{
  "model": "audio-text matching model",
  "dataset": "drum patterns on synthesised drum kits",
  "train_examples": 26041,
  "gain_aug_db": 10,
  "input": "waveform_16khz",
  "encoder_arch": "crnn",
  "encoder_norm": "batchnorm",
  "encoder_activation": "prelu",
  "encoder_depths": [1, 2, 1],
  "encoder_kernel_size": 5,
  "encoder_wave_channels": 64,
  "encoder_wave_strides": [5, 4, 4, 2],
  "encoder_widths": [128, 128, 128],
  "encoder_rnn_width": 128,
  "encoder_rnn": "lstm",
  "encoder_bidirectional": true,
  "encoder_rnn_residual": false,
  "encoder_rnn_layers": 4,
  "fusion": "prefix",
  "tokenizer": "word",
  "vocab_size": 159,
  "fusion_encoder_width": 192,
  "fusion_encoder_layers": 6,
  "fusion_encoder_norm": "layernorm_no_bias",
  "fusion_encoder_norm_position": "pre",
  "fusion_encoder_activation": "gelu",
  "fusion_encoder_mlp_ratio": 2,
  "fusion_encoder_head_dim": 32,
  "fusion_encoder_fused_qkv": true,
  "fusion_encoder_bias": "none",
  "fusion_encoder_qk_norm": false,
  "fusion_encoder_parallel_block": false,
  "fusion_encoder_inner_norm": true,
  "fusion_encoder_positions": "sincos",
  "fusion_encoder_connector": "linear",
  "residual_init": "none",
  "optimizer": "muon",
  "muon_scale": "match_rms_adamw",
  "learning_rate": 0.002,
  "momentum": 0.98,
  "nesterov": true,
  "orthogonalizer": "newton_schulz_5",
  "adamw_lr_other_params": 0.0007,
  "max_grad_norm": 3.0,
  "max_steps": 2800,
  "batch_size": 64,
  "epochs": 6.9,
  "lr_schedule": "wsd",
  "decay_fraction": 0.4,
  "final_lr_fraction": 0,
  "warmup_steps": 140,
  "weight_decay": 0.0,
  "adamw_weight_decay_other_params": 0
}
Rows from block 3 of the audio encoder of a small audio-text matching model, named by matrix and row number. Each number is 128 + 32 x the weight over its row's rms, rounded and kept within 0 to 255. All counts start at 0. Numbers have three digits each. After the name is the row's rms in percent of the matrix's.
Before each channel's rows are labels from the 100 clips, of 14976, where the channel reaches its highest value: "peak on" is the class under the peak. Only what is clearly more common there than usual is listed. The data: drum patterns on synthesised drum kits.
# conv: width-5 conv, stride 2 (encoder.blocks.3.conv.weight, 128x128x5, each kernel summed), inputs 43-85

peak on: kick
conv.115 102:118122151161153131109129108120117160129130143067181125135131111122103135152096116098096158137132101114083118198132106224139096092

peak on: kick
conv.27 093:130103166166111121180122080168101098052144064115100121118150116132183143106117112074064118140179103097134073131113155087123148183

peak on: kick
conv.74 102:146122111115065117185123103099120153030127105086090105225070153139171104146138109087137122113129130120106020147151154133112113153

peak on: kick; rimshot
conv.106 099:116122084178089151186103094178154110107118105085118092168115133117101135124137078089133108100165092156119130112168113151118113173

peak on: kick
conv.81 111:097156119107193144089144188111215154202106128149121151054099172123122107071159156205134134120123127092125111071127102106127157086

peak on: kick
conv.70 090:120125064092098147134100114159146107148128116125083142187175132141119105101149169080129153164126157133118121149166158128130172137

peak on: kick
conv.66 113:172090188150114122138156121135073103139119086159120143134143150201144121148086138087116147147122124124109088183162089151094087153

peak on: kick; snare
conv.50 092:142098146149119053058093107082137163074075154090139082161134137131125130174061131066128125129107191114083130064135060115165066142

peak on: kick
conv.58 092:150126103165096144136130106178170185080109176109157114090176089122162181116184099158087161160111123129124143115178110094130121140

peak on: kick
conv.8 109:152101087127113069090149109161105099154153141125142121136138159121151111096086213114128137168177112183120146105126139136110164111

peak on: kick
conv.79 099:098206157162127131161158048146103096085144145153117205078108114096121142108110121099183151171183131095163184080161130127169137173

peak on: kick
conv.43 098:175068132101093173137139132081110131087109170102162060162101091122112082108112108128120091122150109107074151094120134160148115155

peak on: kick; rimshot
conv.14 091:118118058052115085113140103133192145086155174156098118172135141108113115104127134098154143069134104124126054157112111146145109081

peak on: kick
conv.33 089:136110124073150111136174160176147112153154122150149097151159171120121141189133128109166158153119084159144139089183092159173138156

peak on: clap
conv.86 105:077092117096146087155107163117143127132154102076141092036181122185179146123137143181116162120114086128127083086143103089137138136

peak on: kick
conv.118 111:106164083168135110092093179083117100094124113135158089144076086090140114132081132130095131103036154139158170146084113114131116098

peak on: kick
conv.48 102:076128140150119156123106135083132078113114164184174145150078125087101160153152153092155112140177116162110104152155137140136119060

peak on: kick
conv.29 099:123072161167186098107161074168107094084105100173082074097160119143127125106159164096164099152049109115117075147157077155127105079

peak on: rimshot
conv.73 102:127184119087114085078147182159097191100081106090121117225134149162129100146107093149129164100165138096103151119113101164081169135

peak on: kick
conv.19 090:159134124114076130161133110101110150088075132121087142126158207096104171107141174118113116142157153187138184120154136166089129114

peak on: kick
conv.116 101:072112098134161083185150177183145162184158113067076119113135128105132201172138146161087149122102147168129134185095095047116119154